Rows from block 4 of a small CTC audio transcriber, named by matrix and row number. Rows with one number belong to one neuron. Each number is 500 + 40 x the weight over its row's rms, rounded and kept within 0 to 999. All counts start at 0. Numbers have three digits each.
After each neuron's rows are labels from the 100 clips, of 14976, where the neuron reaches its highest value: "responds to" is what is common among them; "lies over" is the class under the peak. Only what is clearly more common there than usual is listed. The data: short made-up English sentences, spoken by a formant synthesiser in many voices. In brackets: how many of the 100.
# fc1: MLP up (model.blocks.4.mlp.fc1.weight, 768x192), inputs 0-95
# fc2: MLP down (model.blocks.4.mlp.fc2.weight, 192x768, transposed), outputs 0-95

fc1.145:498524477554429516476534448508430465495435495528517495585520491510547561470501556439471453452525493452527508481438528494572481429536557472465535506482499476476516543566473490499492544509534476526534506570515522489526479554468468525542474517439532492443495547455508460441464453378591549502
fc2.145:508574523482446492482486456466534451511542504516526565475517520454461435496538465486476475566447494452504508531451543515542481471519548469509386588520496399462527516492431497494505495514473542543515552504495542427477512412503475468534493549503536493435504494497527598481515491462486429497
responds to: "stayed" (97); /eɪ/ (97); "he" (40); number of words: 3 (40)
lies over: /eɪ/ (97)

fc1.146:481523458489470511467493448449495423479491501559476448490444502546476525512461566579494551473524529421455547417421485489524498473511461432486588450444527484496531483509565503415542491451492547550546512501542460498537595530500527539529469501495466498516500470484542483547505563547478485476
fc2.146:437535505505428497485547475405559470512511454530449553505493495511470540442501472440558572522491552483488543521561543525463498563471470470493587506510557463469464497534560483550466426526513473540464501496539425483484599506459429488501438462501414526472511496508532511598448588528510536483
responds to: "slowly" (100); /oʊ/ (100); /s/ (100); /i/ (100)
lies over: /l/ (72); /i/ (28)

fc1.116:430496486554467484579512475452473523456508470505481492479573460454555558493525489478474508495461499506529512457531491516566514581499509557464504475519523502518448563518490507444519553485543483505506479503519394498469520513531431464503491446490394538579538485476493531496492508483480524521
fc2.116:491465509515473425432539464434523478474533511483499527475607510462505445450476436517495559554465579489482538523462474469557486502525507463477487458492503508536555496421491460502476461514491526551479520407495457470416505472469484503429510520525458504437507514514528503495561558432494508523
responds to: "was" (70); "heavy" (65); "very" (44); "yellow" (35)
lies over: /i/ (61); /oʊ/ (35)

fc1.308:505571456475525400468533524516487473552498495477439411520457472503513538543441445434469513487592494555525503521518458584461499512499515466608495543493472524573452489506480490509524492395501586559436505485463449482571583522542450497507451527514481506556489516488520472459499539559544491495
fc2.308:519552491480496471444467509587491448461549563474529499471475509533468511505509467464509485489525509531470550509542384440507468448516506467512424462476551538523558479486530567521447508486498608506442498490485483469542463545486462498454518510561618508509524514445573523435514484418546419523
responds to: "stayed" (100); /eɪ/ (100); /d/ (100); /s/ (100)
lies over: /eɪ/ (91)

fc1.350:510482463558535498488522605576495561492508534446447487557520403538573580507526510499460481538472501463449521452500548555548462524485498502497428495535537453498458490569489451503502506559445515500502468514423522526509505472484559544537495556476482517506478469541553510409530555515527546548
fc2.350:526518444538507444451550507519492504483484445561481518460501465466557443474563474439520407533467558536477501457528493509497447541545493560544503438555488544423530495463508444458513449501456420521480522525502449485533568478482512448493558487438552501529569483521486562523514479505543521496
responds to: /ɝ/ (85); /aʊ/ (80); "our" (79); /g/ (40)
lies over: /ɝ/ (66)

fc1.101:511521491568457549601475488487491536498468474495606429478432434447488455449534470440457527487534447462478521420435537569473477530490498498448499508550406511506554441514524510497499493507493496501532519426464495522517474503499518533456449465470494426552439537545435540482425481479487544545
fc2.101:562575451506504520465511533479476535498411438516489521469527470422436472477521472531538523569519462466480521451470590559453529551450473439526537531481568477529523498503495481476543574485427535524467540453501542484481447543507507530515546526471486505561499584568479485521432509402511462522
responds to: "usual" (100); /ʒ/ (100); /j/ (100); /u/ (100)
lies over: /ʒ/ (87)

fc1.523:490503485415509496508517448411536567461453518535444446511549478508511489436509438447496488509554453519482469551520493495475564566441542435455451502618555520506525460489569442473525463522514532492559488481431413483521538480468512512472482459510453534503445475541487477509512458473564556496
fc2.523:524556386484455451496514452472557442475550491494386522463516541497480476557459458487493551489446496561522515501523508448489486493500502486503479426540532554541574471524501532482436404481522582405528497523521496492487439477500520466458597473524460495482504491516525505536566491515513460590
responds to: /oʊ/ (100); /ɛ/ (99); "yellow" (98); /j/ (98)
lies over: /oʊ/ (96)

fc1.41:432513516493492563502531435527544492548505443493528522480519532513572570466475513497466501476499515449532526564462501573487558513461483441453535454443443592462531548552553472506477527454511472488458459496486437483508530550435444503562544505493433528520480410474506612490458568534486529516
fc2.41:486446447495471467404532487538529510523628515489500537437549437470561501524495472462520495535509550551494532507483507507507533537440554469494562463532546502485517519505437435540572437509495540531464482469482468523474487492536512521486611567487451507498495424458509565527492492499476579548
responds to: "slowly" (100); /oʊ/ (100); /s/ (100); /i/ (100)
lies over: /i/ (100)

fc1.370:443430592515528502535463530529509482572476563557532444474510488482474522488513533511463521500511501562521585512453490512474436465505507491486473443412484504482523498521543558474590615568495600562486436500517513494532518507492497460528501484517535485489473513433475486566574559449521542501
fc2.370:486481556512421562437512447441441511601527548473461522532467552522467559514499529496500430497550484438485541469480550521490477493529428464487490465502475486512486538470462477462421518607487509559527464487528458535468387475435425473520497466531453477518503509511533432471473557513522511475
responds to: /aʊ/ (80); "our" (79); sentence kind: request (57); "me" (31)
lies over: /aʊ/ (76)

fc1.726:510497487475550476535420503514501564453505472502450416514488504562522536534561552497521509457491484419567475528472526495479489532561558454562426488505491502531538479448433497483537551550560493490525533422439461508552606530494545457516556463500507465512457489413482465509520476526497494480
fc2.726:523543493537486512512468541465518574511454500465435413560499529507475584531517521548509466553495482466510472555539488497506537518506556452541500499432538442463468485478525578474418499428570488556460528532494510513511590503507516559527554414504437479547505465468470481537456555476465563548
responds to: /aʊ/ (76); /f/ (69); "flower" (36); "forest" (27)
lies over: /ɝ/ (63)

fc1.297:412514476484473531534512499482573521581545436559534494476464501516555527503427541517484543497527449502546471441472523489474513467479486497482532469435530600477455553486589491508507500473527615518473489500486473485540562543478507460498571557541456467487488491470517559484452531552465529462
fc2.297:436500450527479515501504453457545486563541497480488533472494472511554543518487504415495572439482552488539502437485512488481524562478432412528585489508575503512489499585542417501499439499500518472438501511538452478504495550492496511475592547492432516475489477435476486571555494454496592532
responds to: "slowly" (100); /oʊ/ (100); /s/ (100); /i/ (100)
lies over: /i/ (100)

fc1.576:506516499499531513509524563503524469487479488524498504523457505536531496500479560507481429453485481426535436558492427573507449533497489528534501483491535506430565540507500545505523486488525465449493471489460484543508504524499567521518474538564505504471521521535517454555467469489445439445
fc2.576:485532512530541504438547493518463430470462542504561516511460456435554495400458418548485483496600521574512498475532516482496513485471501503494474516517467473554527541513528490566454512489506482474512546490481466494473464506431484498431502508504478472533465486514457526494494517527525444557
responds to: /ɝ/ (94); /m/ (92); /ɑ/ (89); /f/ (87)
lies over: /m/ (51); /ɹ/ (37)

fc1.282:467575525600515556549468505516516524511484513468499530553484514544468444489424509508503493438583516500498492511451469463561500512515509519442514489546490553494524447477499515501522471529508513546480471503529518488527513592566491483508483372561472527525529408445444489507507526562497486495
fc2.282:421549513536465458523535458471553580574463512471485531453499563488503508463468495439503463497506539483478491528451546495451519518538555614446451512498502546452511492542478505437489500468536435448486571446511559515460353591511451467530550492556503510526552511527485507451520489577452511531
responds to: /ɝ/ (87); /tʃ/ (66); "teacher" (53); /g/ (44)
lies over: /i/ (51)

fc1.22:535485479566575425544566539527539496492455493506390568577515410462558490465553538493495611540517527543517496495606502478550520568488514435547453531539534504465488485492500471517519504511461488408424540564500536469554518532572476544470483502473503496490497557477519521472567480462489568491
fc2.22:509526465495422491489492495501565457451520559503450505543521517524433403480506464527497559502510572527600449499464484504490449557509540444471518454559458548495532535550435527502584508480470481473481478521495524479461531512520445489526463549514492501522542597528481502570531446475455497523
responds to: /aʊ/ (100); /m/ (97); /s/ (97); "mouse" (96)
lies over: /aʊ/ (100)

fc1.440:490550484496427595525562489481507484491440456543550478483541420496495514470505369417500524480495511451501500486505526562500489501504490526434473471559454538538577482442476493533499540525540536493467503474540466519535443474474458474499440511480526512532458562531441522460446522495533475483
fc2.440:494535426488456519468543466472470451538437490450535476437520516476517499513487473515537525556558441399452576469457528476508542482470507426477552482468529490460527553521444469517490507552486526551503540407528485509416466517557539473456524504452523507527430517476466502519509460527486433553
responds to: "usual" (100); /ʒ/ (100); /j/ (100); /u/ (100)
lies over: /ʒ/ (92)

fc1.598:494504506421465527498466444464485499445412572459512455510495483475463448494509462502506508480419506441495499458544553488561556442525408514488467491505500501487556537593473464475546497491484578454456509441553484495492496439493507559531462515497508524562522512571447527550489537554516500509
fc2.598:546505524500482521455464434467506434553566483519554455537475618458505501522391424507526453498504536475476543500577487482421556468460506512495582462474500452562536444531561523525557506442468477507441486477491480442516424456499442481509451483521584570449498558503513501462495478490482544469
responds to: "was" (100); "where" (100); /w/ (100); /ɛ/ (100)
lies over: /ə/ (69); /w/ (31)

fc1.508:443516441487422508464443450497500401447504485511535477473534452517557465507450547453511459480481546431460485418483529464416532455493481516537433474540553511502515566470478446530532509454542531499519550446472537469435491424500455461436518503458492456529577544585525457523522497523523483522
fc2.508:364486487506423488477497480535519488452496429446516505498512567436522460486522481457463480531505512501412513537531513475472408605480465542511488441484520456481539532492509529544463556540475570516455484589540552564535534449498424546492532536469493530471524474459478482515541561529532505521
responds to: /oʊ/ (100); /d/ (84); "old" (31); "boat" (29)
lies over: /oʊ/ (90)

fc1.474:445545521453520542522474441387472508564541457478470461467501504499474502432433622537453515465491474407478467501502547507513544505469547522487543451470542486512496507574534472461522526502528516551475528469484533524604523555528476552510477576478453521542523486529536519525464505523485495401
fc2.474:523472494514459499457545427496522489476538481506470549454569529421549417484529469499539583541488559494465557556515487466528512475510521507485477444506524539532562515448445494509472436474492539440437529440484444517418506460501509516453523565502441502453484511506565534521533535520514469492
responds to: "slowly" (100); /oʊ/ (100); /s/ (100); /i/ (100)
lies over: /l/ (56); /i/ (44)

fc1.365:447553434523531544572520448544548469479535467516573462512487491549549492441582517515514531456542442532493456478421510489487500462492524476487538505532518510491512490475450474498484495430555457577547487600477539538515536398462432455529432492481446491499471505565552542522484550554490557539
fc2.365:489522444511513426428475486541546461476535517537515541539514540463556446498497537504482486589507543471470570555484517489486514444537532455536434598481586500543468519467485416511565510516515547474479505498507444523424492440498469504529510485565475534531473504520565551501545470423499550524
responds to: /oʊ/ (91); /s/ (89); /n/ (88); "stone" (68)
lies over: /oʊ/ (82)

fc1.562:486507540500520533570516490478492437460469525523485398439575516535597504517578513487544516521526449528481494456509484591569502557531517468485460518477458494476498501535575470569465527465504409567487489485537494506500556510469496534427476496543529491531540530444527521477494424529460524514
fc2.562:537479485500455519540507432413527444501558499455466573506535487508462451492492484470526456539519482523500492478472478491517479459474506456510487464406590550494552518480469507515511514557493542570486482419503474476494487506418495499489523514494464521395514493478552584572526607470458448554
responds to: /ɝ/ (100); sentence kind: statement (100); /h/ (96); "her" (92)
lies over: /ɝ/ (100)

fc1.109:519482441554506452505518554463410472551433475544472455429523537506534529529423464500466514389548468559540467525466461549506483509400489461530496510549480547578450524538507482484561491473440502543516495500465422556579511497518458480522473556463497506484434477440493507532467518533510468495
fc2.109:562475433514537410444462535544509513518546454619504450521488520518482442433476475503623513490503486474537451453461461528521506522443492448524550588507500530443515534469582575505474524529543557525449456527528565505504497497568523508442473546535538527469467460440611491406484540472477423450
responds to: "stayed" (100); /eɪ/ (100); /d/ (100); /s/ (100)
lies over: /d/ (85)

fc1.298:478461457518473526513419523496514505510518549530401500582526507499496540474530468488447505556433550481522478485554509462485505536514489565483532554570444562499546486486512512563612487484542451462494462460460481532574452489502470412471480409473499456528466487542450528475443532486497497459
fc2.298:491545484496504478463469471470468492531479457464467511515498542496543528481506474456495491505545567488509492505501474503559500541540480443515521498581485530484515511631547535533543482468412446487505491586435413425515514486498538441521530422598468509554487496518423522510430529504528475475
responds to: "usual" (100); /ʒ/ (100); /j/ (100); /u/ (100)
lies over: /l/ (64); /ə/ (35)

fc1.195:540483572506510497531491498497494529522462569470531456486564492493469504456496553452500484511460490526533588510435478547516482425460498492488484474463496488456457554520501534497582531504391569557438552530423553452551492452535520510558448468468492537486552487424446514534535529469546529560
fc2.195:512472510588496528497524504470465548532499520490544449530448549523463506543529521506506504458521530491466557552526495518460464427584469514481546414460522510529517482477498551518491597485483448612524516567445496492495430507493435526511526451495498527499464493449516481479535452487492577458
responds to: /aʊ/ (89); "our" (87); sentence kind: request (78); "me" (65)
lies over: /aʊ/ (86)

fc1.601:458495494496506469498546514474405554486493435566515441513491511512537539541524550414450468524571569461497495452501550457445525484485490465495481464514511486481499545536517401463520471550525528435451487472510479495481491544495465557518546528487418509556538412491431421468420523542529567522
fc2.601:421461461504513558491580588474580487560500476482482536432490509417524514504479531460498515450442496530475490558555577475531526468575484593506430490528476469506538467440533546477540478497520528493533545454496474500428460501459476537510509454539512520484553523501522523473536510465506576509
responds to: /ɝ/ (100); /s/ (100); sentence kind: statement (98); /ɪ/ (94)
lies over: /ɪ/ (83)